Rows from block 5 of a small segmentation model, named by matrix and row number. Each number is 200 + 40 x the weight over its row's rms, rounded and kept within 0 to 999. All counts start at 0.
After each channel's rows are labels from the 100 images, of 14848, where the channel reaches its highest value: "strongest on" is what is common among them. Only what is clearly more common there than usual is listed. The data: rendered made-up planets. In brackets: how many of the 100, against the usual share in percent.
# conv: 3x3 conv (model.decb.0.0.conv.weight, 192x384x3x3, each kernel summed), inputs 258-300

conv.40,152,183,168,178,203,180,160,263,70,196,192,225,203,226,188,170,182,225,204,213,269,247,161,158,130,163,192,175,262,187,197,198,214,144,180,220,207,184,321,164,184,142,138
strongest on: cracked ice world (69 vs 14.1)

conv.140,218,150,221,204,259,249,170,222,259,187,244,196,211,167,133,191,308,176,193,194,216,182,158,191,175,256,237,219,286,191,86,302,220,242,177,116,191,209,191,239,246,180,157
strongest on: glowing rim (67 vs 40.1); ocean world (37 vs 14.4); lava world (37 vs 14.7)

conv.139,209,160,168,165,191,246,226,233,134,211,189,184,175,204,252,153,188,196,167,192,236,231,159,261,202,213,243,218,216,191,178,203,184,154,190,226,193,250,243,216,158,268,192
strongest on: moons: three (60 vs 24.9); cracked ice world (34 vs 14.1)

conv.29,95,235,258,203,175,200,244,198,168,210,187,121,208,192,258,218,252,207,171,185,251,151,206,264,237,208,177,232,50,127,187,114,188,241,181,48,207,239,279,225,200,96,192
strongest on: glowing rim (83 vs 40.1); cracked ice world (36 vs 14.1)

conv.104,222,217,210,148,232,197,178,205,192,201,0,200,179,190,184,180,209,182,196,250,173,193,192,227,210,186,197,242,202,169,221,212,102,224,222,204,153,213,198,260,199,200,199
strongest on: banded gas giant (36 vs 14.4)

conv.135,219,213,306,201,200,81,237,158,197,210,206,186,187,177,124,216,143,189,211,192,179,153,218,225,117,152,216,227,266,205,231,239,239,214,193,191,235,205,275,185,194,177,143
strongest on: rings (74 vs 33.7)

conv.157,143,136,233,200,210,220,147,171,95,202,216,258,193,199,214,212,205,246,190,226,254,149,136,187,177,133,199,229,225,175,165,254,184,250,204,210,227,125,200,166,203,254,180
strongest on: cloud-covered world (35 vs 14.5)

conv.72,260,269,174,202,238,211,124,139,182,204,241,126,182,183,213,216,210,143,209,189,155,166,129,242,198,213,254,180,289,212,203,151,254,203,212,95,214,143,173,104,262,195,194
strongest on: gibbous (72 vs 25.4)

conv.136,159,231,155,177,182,201,172,199,227,166,221,246,213,204,131,223,136,180,203,169,203,259,167,132,205,172,199,204,214,170,203,279,146,199,169,181,219,178,283,184,221,192,115
strongest on: moons: two (57 vs 25)

conv.60,129,139,221,215,238,125,202,181,145,200,204,223,163,191,123,277,176,187,226,189,158,190,230,225,196,238,207,150,305,248,145,313,145,64,192,245,231,148,110,204,238,226,110
strongest on: gibbous (74 vs 25.4); moons: three (53 vs 24.9); cracked ice world (34 vs 14.1)

conv.58,208,257,170,202,193,271,182,195,149,195,193,191,250,205,226,216,263,129,201,188,222,160,127,258,181,256,207,191,234,200,244,242,196,143,209,147,201,267,289,221,206,43,152
strongest on: glowing rim (100 vs 40.1); ocean world (71 vs 14.4); full (64 vs 25.3)

conv.114,193,233,221,203,185,198,154,205,133,189,228,264,155,220,209,185,203,171,192,189,64,152,247,261,181,196,210,184,216,261,145,294,178,161,231,156,214,244,179,235,218,169,162
strongest on: polar caps (54 vs 26.6); kind: cracked ice world (34 vs 14.1)

conv.134,190,184,182,211,204,213,216,210,202,192,188,242,198,212,257,193,211,238,187,198,223,239,177,168,256,224,214,212,170,230,172,244,202,216,215,191,204,184,268,175,196,225,180
strongest on: half lit (59 vs 24.8); cloud-covered world (39 vs 14.5)

conv.80,209,234,205,206,221,133,134,238,223,225,245,329,217,220,207,236,176,190,259,197,201,92,177,181,208,201,205,206,251,229,109,299,192,160,199,225,211,193,185,137,139,164,209
strongest on: ocean world (45 vs 14.4)

conv.163,194,201,134,226,218,224,171,165,231,207,191,217,140,206,196,197,201,136,233,199,153,182,211,228,196,203,212,191,197,237,199,224,212,199,181,158,194,206,184,245,209,159,194
strongest on: moons: three (54 vs 24.9); ocean world (50 vs 14.4)

conv.36,135,203,180,196,191,261,220,153,115,200,208,200,204,223,201,231,165,153,207,178,175,184,204,189,90,195,219,205,129,95,192,264,178,170,218,225,200,226,245,176,137,274,198
strongest on: rings (100 vs 33.7)

conv.99,203,289,207,180,169,136,232,120,182,181,198,228,196,221,149,180,236,183,170,206,320,141,211,150,250,232,223,207,141,104,196,248,229,209,160,152,190,217,248,196,200,190,236
strongest on: full (52 vs 25.3); cloud-covered world (41 vs 14.5)

conv.128,224,119,212,219,182,164,202,183,142,197,172,171,179,178,312,185,249,114,200,187,161,247,339,297,179,294,189,204,104,254,192,142,189,276,183,135,195,141,152,229,236,136,210
strongest on: half lit (54 vs 24.8); cracked ice world (48 vs 14.1)

conv.46,212,220,241,184,220,189,214,198,189,232,316,209,133,201,216,205,238,205,156,176,176,189,204,192,216,196,203,187,175,215,178,235,218,235,214,200,188,202,228,205,154,229,152
strongest on: cracked ice world (43 vs 14.1)

conv.65,206,220,204,161,209,228,206,206,179,254,223,178,203,212,195,171,215,223,215,191,188,169,208,200,217,199,211,197,193,205,199,185,204,199,246,193,391,219,193,197,180,194,242
strongest on: moons: zero (55 vs 25.2)

conv.182,81,182,235,203,160,126,175,170,152,222,189,195,191,192,231,219,148,249,242,220,121,175,200,230,142,182,181,213,131,162,154,278,179,206,221,274,203,215,253,225,225,226,77
strongest on: half lit (52 vs 24.8)

conv.50,200,186,206,271,214,222,223,135,160,199,174,192,191,197,150,291,173,197,212,194,237,244,182,175,193,172,216,212,184,206,188,197,281,214,159,269,134,227,184,152,254,203,184
strongest on: half lit (53 vs 24.8); moons: two (53 vs 25)

conv.117,145,228,160,196,220,247,172,217,154,184,227,202,192,190,176,215,187,190,191,208,123,195,175,227,151,176,192,217,220,139,144,181,192,227,191,134,203,172,154,184,161,355,209
strongest on: moons: one (60 vs 24.9)

conv.54,189,202,179,155,192,186,199,191,184,193,357,199,233,168,188,224,228,174,142,190,202,214,206,210,195,214,174,233,220,199,247,211,133,207,127,203,225,186,220,153,253,190,222
strongest on: cloud-covered world (38 vs 14.5)

conv.95,216,216,87,170,224,171,244,92,183,204,213,158,161,216,269,163,271,185,135,157,207,228,210,140,145,234,205,204,202,182,200,211,222,164,184,144,142,69,127,184,194,242,152
strongest on: glowing rim (66 vs 40.1)

conv.10,209,204,158,212,207,176,186,198,226,189,199,221,184,209,200,205,233,233,172,210,162,229,177,108,187,178,190,206,188,229,110,156,224,231,206,155,209,221,295,188,194,245,196
strongest on: gibbous (55 vs 25.4); cracked ice world (33 vs 14.1)

conv.185,305,229,204,187,165,252,171,244,148,240,154,205,179,195,183,223,245,113,194,245,169,166,248,163,44,243,212,180,209,251,191,235,185,250,182,126,181,292,225,215,177,135,151
strongest on: gibbous (56 vs 25.4); polar caps (56 vs 26.6); cracked ice world (35 vs 14.1)

conv.17,225,226,192,185,221,209,193,208,213,219,212,180,192,210,186,222,216,188,41,224,202,181,186,198,224,190,208,198,179,190,209,203,90,183,250,230,264,250,180,239,216,230,206
strongest on: moons: zero (54 vs 25.2)

conv.26,191,184,151,190,191,201,136,269,195,208,169,179,205,205,172,209,189,242,190,233,267,199,217,109,174,189,181,194,251,192,250,199,214,206,204,206,181,162,207,228,186,172,195
strongest on: moons: three (100 vs 24.9)

conv.148,150,154,227,226,164,147,146,85,87,195,231,160,191,196,195,176,257,251,223,209,216,164,138,198,102,169,192,168,183,122,109,307,201,165,177,127,242,211,180,218,166,202,235
strongest on: rings (100 vs 33.7)

conv.164,206,223,126,196,234,130,197,156,224,177,221,172,217,195,141,183,141,228,185,203,195,261,188,132,156,170,238,148,211,210,259,260,202,165,211,169,204,289,191,215,198,236,95
strongest on: cracked ice world (62 vs 14.1)

conv.175,213,217,207,183,215,182,205,188,216,236,186,165,182,211,210,211,215,183,162,169,180,183,211,200,210,191,243,206,203,181,215,185,204,198,200,218,269,232,164,195,224,208,176
strongest on: moons: zero (57 vs 25.2)

conv.162,118,144,160,197,189,197,256,168,171,227,188,173,219,192,167,232,196,164,238,231,309,197,274,191,250,207,197,184,83,204,209,266,201,102,193,227,181,222,227,198,201,195,181
strongest on: moons: zero (87 vs 25.2); rings (61 vs 33.7)

conv.101,92,231,204,197,203,156,207,147,171,184,165,85,234,166,231,214,92,216,190,206,157,248,259,194,136,206,172,211,154,117,235,212,215,304,242,113,182,170,271,214,191,200,181
strongest on: moons: three (50 vs 24.9)

conv.37,197,180,208,194,155,162,237,194,198,170,128,238,140,185,102,260,162,211,211,152,182,229,186,195,192,151,307,149,239,163,267,202,216,219,311,175,239,214,179,224,184,189,154
strongest on: glowing rim (68 vs 40.1); lava world (43 vs 14.7)

conv.96,173,168,193,203,215,212,170,211,189,202,204,184,190,214,136,194,195,230,213,174,168,174,242,240,171,183,194,221,207,211,147,179,232,267,204,200,195,167,224,181,214,234,154
strongest on: moons: two (67 vs 25); crescent (51 vs 24.5); cracked ice world (36 vs 14.1)

conv.84,231,223,231,202,197,242,195,193,176,199,211,159,214,222,238,208,239,132,181,179,172,108,248,210,139,201,207,185,130,172,244,175,192,226,217,128,204,153,188,225,203,168,202
strongest on: gibbous (66 vs 25.4)

conv.98,167,161,195,192,214,214,216,212,208,188,189,233,205,179,215,207,175,156,228,192,171,256,168,199,194,185,207,193,202,194,186,198,183,185,201,209,217,193,192,186,222,115,222
strongest on: cloud-covered world (33 vs 14.5)

conv.53,210,223,164,140,201,196,210,228,168,250,191,196,180,215,227,150,181,237,180,201,205,196,230,215,204,224,142,233,218,207,239,192,218,232,211,204,196,185,193,181,224,187,218
strongest on: moons: zero (62 vs 25.2)

conv.90,140,229,212,215,206,203,236,110,198,187,193,216,208,178,186,214,174,123,246,179,199,156,169,213,205,188,188,239,270,143,225,186,213,213,219,219,206,265,190,213,205,0,216
strongest on: ocean world (69 vs 14.4)

conv.154,216,217,205,227,187,186,184,197,191,203,206,196,197,208,201,228,185,184,225,225,175,191,208,196,205,190,337,186,212,248,192,203,215,193,258,207,58,225,199,203,228,189,186
strongest on: moons: three (52 vs 24.9)

conv.111,121,277,223,191,196,243,280,164,144,173,191,285,195,204,268,201,232,173,202,202,258,184,232,245,132,205,210,188,95,174,261,175,184,189,196,89,194,239,209,215,204,164,235
strongest on: gibbous (63 vs 25.4); cracked ice world (45 vs 14.1)

conv.78,196,117,82,207,218,157,200,256,180,208,227,253,154,222,149,194,113,202,223,227,185,316,192,255,189,227,218,193,198,205,153,186,192,304,229,230,184,282,204,192,234,237,75
strongest on: rings (100 vs 33.7)

conv.124,260,180,181,185,217,265,199,75,157,199,230,270,191,179,239,186,207,172,194,239,184,250,157,277,229,185,211,145,93,244,91,212,182,188,191,164,195,216,196,251,176,214,195
strongest on: full (53 vs 25.3); cloud-covered world (38 vs 14.5); cracked ice world (33 vs 14.1)

conv.100,279,169,209,197,194,212,148,177,164,174,210,254,221,209,320,200,187,285,219,196,201,81,191,162,197,153,189,201,187,183,291,171,201,201,186,321,197,214,241,186,200,0,173
strongest on: glowing rim (100 vs 40.1); lava world (92 vs 14.7)

conv.4,248,239,214,201,205,254,145,218,184,219,205,190,213,211,241,208,261,171,212,206,148,194,184,155,185,257,203,200,288,238,211,233,209,150,197,182,212,189,215,194,196,156,191
strongest on: ocean world (80 vs 14.4)